From a checkpoint of a small sound classifier: held-out accuracy 94%.
Rows from block 3 of a small sound classifier, named by matrix and row number. Each number is 500 + 25 x the weight over its row's rms, rounded and kept within 0 to 999. All counts start at 0. Numbers have three digits each.
After each channel's rows are labels from the 100 clips, of 14848, where the channel reaches its highest value: "strongest on" is what is common among them; "loudest" is the band of the loudest frequency at the time of the peak. Only what is clearly more common there than usual is listed. The data: simulated sounds of rotating machines with and without faults. In brackets: how many of the 100, against the usual share in percent.
# conv: pointwise conv (model.blocks.3.conv.weight, 256x256x1), inputs 156-207

conv.87:499485515461493517468502469524515494488480484491510538503503491492471499503461507481460457474510478504539461503515471488489472468464549483491497480502443497
strongest on: muffled (low-pass) (39 vs 12); pump (39 vs 12.2); conveyor (30 vs 12.5)
loudest: 250 to 500 Hz (27 vs 10.1)

conv.122:492507521513518514482450509513484475501532479485491533481517484491484485473494507517518453500493556491466480511516510505458503518488528493501554496543498516
strongest on: gearbox (40 vs 12.5)
loudest: 250 to 500 Hz (41 vs 10.1)

conv.154:475485500548503468464488481513506540492514523506497500505515510473511502521487490486523524510500486498528497471482517504489522534506499475506477512538517537
strongest on: pump (31 vs 12.2); clipping (26 vs 7.8); text has "clipped" (26 vs 7.8)
loudest: 1000 to 2000 Hz (37 vs 14.3)

conv.13:470496496507525549489535480545489480460511510496512525495507504470546502502450495558511490472487517506512507498483517531519514508458506511499470515488498506
strongest on: speed: fast (64 vs 33.1); turbine (63 vs 12.4)
loudest: 250 to 500 Hz (42 vs 10.1)

conv.133:502541527539462505475488474534455474524508488505523500496506516458465505490507506469503560523470490493497488498497493486454498541481508504467498503495511522
strongest on: rattle (43 vs 13.7)
loudest: 500 to 1000 Hz (34 vs 11.4)

conv.245:454516501464513506493549478498485469537515467520479512488523512497491513461510458474481514492528449469533505511491527489492506504498485504508558580515500497
strongest on: turbine (77 vs 12.4); speed: slow (71 vs 33.8)
loudest: 1000 to 2000 Hz (53 vs 14.3)

conv.201:552442533496497454498456487510502535516519506493470471518475533521525502521500531494536478486423489516487493520524468492485517486514529464506493493504495473
strongest on: conveyor (49 vs 12.5); pump (29 vs 12.2)
loudest: 1000 to 2000 Hz (40 vs 14.3); 500 to 1000 Hz (31 vs 11.4)

conv.250:518472506469511482529509500515532510507477479495476505472504497509472507488516514481496500503466508459463469497508487481514498461483509497507508505489525478
strongest on: pump (75 vs 12.2); muffled (low-pass) (37 vs 12)
loudest: 500 to 1000 Hz (39 vs 11.4)

conv.215:515495456508502484475544483521533492502525507484454524518442580506523503469502530473498505489483530535485516512502523454478510518489545487529501495525513500
strongest on: pump (42 vs 12.2); thin (high-pass) (33 vs 12.3)
loudest: 500 to 1000 Hz (35 vs 11.4)

conv.64:504539479514534490476514522502520494552488513469530495499495491504480472483492465480521483461486489512530512489512475514477520531492509519502509474480512493
strongest on: reverberation (70 vs 35.6); text has "room" (70 vs 35.6); text has "reverberant" (70 vs 35.6); conveyor (64 vs 12.5)
loudest: 250 to 500 Hz (39 vs 10.1)

conv.142:521515458491487510497488483501539502502511469458481487473507488497490473517450489464490510541458492481494570540493545524496558503535501484522469509453506515
strongest on: conveyor (60 vs 12.5); muffled (low-pass) (51 vs 12); pump (37 vs 12.2)
loudest: 1000 to 2000 Hz (53 vs 14.3); 500 to 1000 Hz (28 vs 11.4)

conv.232:492461535484507533482487498482488498497510536496486524521509515532563510495517516556511528475497486486486519522511512494516462464519520500537477522465484485
strongest on: gearbox (87 vs 12.5)
loudest: 500 to 1000 Hz (36 vs 11.4)

conv.131:491492509516505498480509477526492457442522513544502510545526540522515510481430475457513492524531492481459496453494544555513502460509497522477467474516496515
strongest on: speed: slow (79 vs 33.8); turbine (47 vs 12.4)
loudest: 1000 to 2000 Hz (36 vs 14.3)

conv.157:537476517458480504486519518534513464491506482522492446507493511497509521509505498581523512560487455492505468481504496501505477518513529491519520487494491488
strongest on: thin (high-pass) (65 vs 12.3); conveyor (36 vs 12.5)
loudest: 500 to 1000 Hz (35 vs 11.4)

conv.152:509465532511539493541521529522466480477513533513487552495509498519542481520484478525465514438495497458486497518540513476503457487467515537525524535503472514
strongest on: pump (41 vs 12.2); thin (high-pass) (41 vs 12.3)
loudest: 1000 to 2000 Hz (35 vs 14.3)

conv.92:535520477473502523504504474523473516489522526484514530493491501486514523507489511513503463521452497482460496523479523503513475505480499496487460483477501501
strongest on: fan (81 vs 12.6); speed: fast (69 vs 33.1)
loudest: 250 to 500 Hz (39 vs 10.1)

conv.27:507475506501538497463477493517506473487521506507566523537502489473531522513469486508515482496501479443457494511463480463493489515514486517529497516521501453
strongest on: fan (49 vs 12.6)
loudest: 1000 to 2000 Hz (34 vs 14.3)

conv.73:465511488461524541478523529502523487518512526487486478523488511503489481536501505493450487527542487480530497477514480488502486458425455521498537513502531494
strongest on: conveyor (62 vs 12.5); thin (high-pass) (33 vs 12.3)
loudest: 1000 to 2000 Hz (59 vs 14.3)

conv.240:457492554487463487475520509471523489503499494500478481467530475459462473508482464546507495518495498475529505468563527481489543452485471478497555493499510519
strongest on: fan (74 vs 12.6)
loudest: 1000 to 2000 Hz (39 vs 14.3)

conv.255:563505471496460501483509505528522532445499486519521504477500469519524519452537500518543480525468507497554472517478512486509483520490531516494524483542495502
strongest on: reverberation (61 vs 35.6); text has "room" (61 vs 35.6); text has "reverberant" (61 vs 35.6); conveyor (59 vs 12.5)
loudest: 1000 to 2000 Hz (54 vs 14.3)

conv.26:516480517502515483491522482531513461497505503528527489499501490459495495499511482492488513456473498490511517506528541496506493453471474505510496521539511497
strongest on: turbine (94 vs 12.4); speed: medium (61 vs 33)
loudest: 2000 to 4000 Hz (31 vs 10.6)

conv.44:510492463503500455544541489503512484493520481478489478497478499500465505518504478545460472554455505464498449530512504511539458490510520500490505513537472503
strongest on: thin (high-pass) (51 vs 12.3); fan (35 vs 12.6)
loudest: 1000 to 2000 Hz (40 vs 14.3)

conv.198:496448543484491544533490537476479491506476590535490529516512523479512501492512443460495493534510488515479517492491529490463519506499549492473509490548547495
strongest on: text has "speed" (75 vs 42.3); speed: medium (73 vs 33); turbine (67 vs 12.4)
loudest: 2000 to 4000 Hz (31 vs 10.6)

conv.203:506527462544547529537537479481494481495502484529462526495476512499515513486536479489523463443478519508483512508484519515450517469529581444464484475513495516
strongest on: pump (83 vs 12.2); muffled (low-pass) (39 vs 12)
loudest: 500 to 1000 Hz (44 vs 11.4)

conv.32:509503486520503491502474491532532487454481522504497473479526476517480496524516476509534482517499483504475514469521559475490498476525538487485518514529552538
strongest on: pump (45 vs 12.2); compressor (36 vs 12.6); thin (high-pass) (31 vs 12.3)
loudest: 500 to 1000 Hz (30 vs 11.4)

conv.0:484486486469500453477491511486524488478494475420499432503522483507490571473502492497501509510529494473508466511517521473504509539500492543500530535462516474
strongest on: speed: fast (76 vs 33.1); turbine (60 vs 12.4); thin (high-pass) (41 vs 12.3)
loudest: 2000 to 4000 Hz (40 vs 10.6)

conv.11:468525538485528447524460522496466478497539482551497501487530516492486513513498465511486534490514447517503501531485449545470497513505548490493462494529549508
strongest on: fan (54 vs 12.6); thin (high-pass) (32 vs 12.3)
loudest: 1000 to 2000 Hz (36 vs 14.3)

conv.28:489517521512491520503502481509480510481511464480466480520512472470469483462526529487490495487514533516466571508519470452471485516518501509522519480508504500
strongest on: pump (71 vs 12.2); thin (high-pass) (51 vs 12.3)
loudest: 500 to 1000 Hz (37 vs 11.4)

conv.190:508534519483469504452499508470512552483497517461548491496464525539490520468493483482495517484489538514526489489507487507508520514478508506502480529524489510
strongest on: clipping (43 vs 7.8); text has "clipped" (42 vs 7.8); thin (high-pass) (36 vs 12.3); pump (35 vs 12.2)
loudest: 500 to 1000 Hz (33 vs 11.4)

conv.110:556516499529520481506495507486489491503424491508504513445519510521504506522554558485506489487454510498498474480506467473521517487501474515479501532497510480
strongest on: gearbox (73 vs 12.5)
loudest: 250 to 500 Hz (39 vs 10.1)

conv.148:529506531477496536513495451504449464528491504493506486499473484561512470487490509527474488521473486493454508466562467492518501481484529508488505486496396486
strongest on: fan (43 vs 12.6); gearbox (36 vs 12.5)
loudest: 500 to 1000 Hz (30 vs 11.4)

conv.156:489510461483498455483488541534481533503517482497494470516494473504501447485528518479495488497469497510489501469531468540467525544478456461494512520451511506
strongest on: conveyor (75 vs 12.5); speed: slow (64 vs 33.8); muffled (low-pass) (35 vs 12)
loudest: 250 to 500 Hz (26 vs 10.1)

conv.144:449478526519528502479470508500558441496482480497484532494526499516470537539471498489479488509531491510469518494513468488508511490532488452465511488479476500
strongest on: fan (37 vs 12.6); muffled (low-pass) (29 vs 12)
loudest: 1000 to 2000 Hz (42 vs 14.3)

conv.228:528516520513496538461527532535499480491506492510464497535507466416510501489521469478514472509492481491487486464522553483509488506521533485467458471462506482
strongest on: conveyor (44 vs 12.5)
loudest: 250 to 500 Hz (28 vs 10.1)

conv.247:518545507523543475512470466502492497493544483509499473474503519525495504511481520490456516499493442497482453505490501528494522485491530487516485509455477514
strongest on: speed change: steady (60 vs 32.9); turbine (46 vs 12.4)
loudest: 2000 to 4000 Hz (27 vs 10.6)

conv.112:477501481511495510444487487498479545484477482496485540493496505545475497529451491542503496471511507517486516500495476513462493524526506464492481514498497497
strongest on: fan (38 vs 12.6); clipping (29 vs 7.8); text has "clipped" (29 vs 7.8)
loudest: 1000 to 2000 Hz (37 vs 14.3)

conv.224:494487494460500446482459466494478482475516507483517528544480464519489479463540513451518451463491501490484481486509470516493506513477499476543471508456528512
strongest on: conveyor (92 vs 12.5); speed: slow (63 vs 33.8); thin (high-pass) (61 vs 12.3)
loudest: 1000 to 2000 Hz (58 vs 14.3)

conv.140:485490498522494447497518524496519486490522507506478505531516518478505512486467499506517484504489516498482488565505490532476496512488559503465495506554475531
strongest on: piston engine (40 vs 12.8); gearbox (34 vs 12.5)
loudest: 250 to 500 Hz (26 vs 10.1)

conv.165:489473483491478489478472494506499444507501512450495444470476506509540505479520514574490510531497490465475520463497505508429500490473479510491482514500530556
strongest on: speed: medium (61 vs 33); turbine (56 vs 12.4); thin (high-pass) (36 vs 12.3)
loudest: 1000 to 2000 Hz (40 vs 14.3); 2000 to 4000 Hz (27 vs 10.6)

conv.233:510456518502527506526529470465479433490504490487479475463535493515499461500499492514502488473517475520416505463506513444464490486502486497469515479492495495
strongest on: conveyor (88 vs 12.5); reverberation (76 vs 35.6); text has "room" (76 vs 35.6); text has "reverberant" (76 vs 35.6)
loudest: 250 to 500 Hz (30 vs 10.1)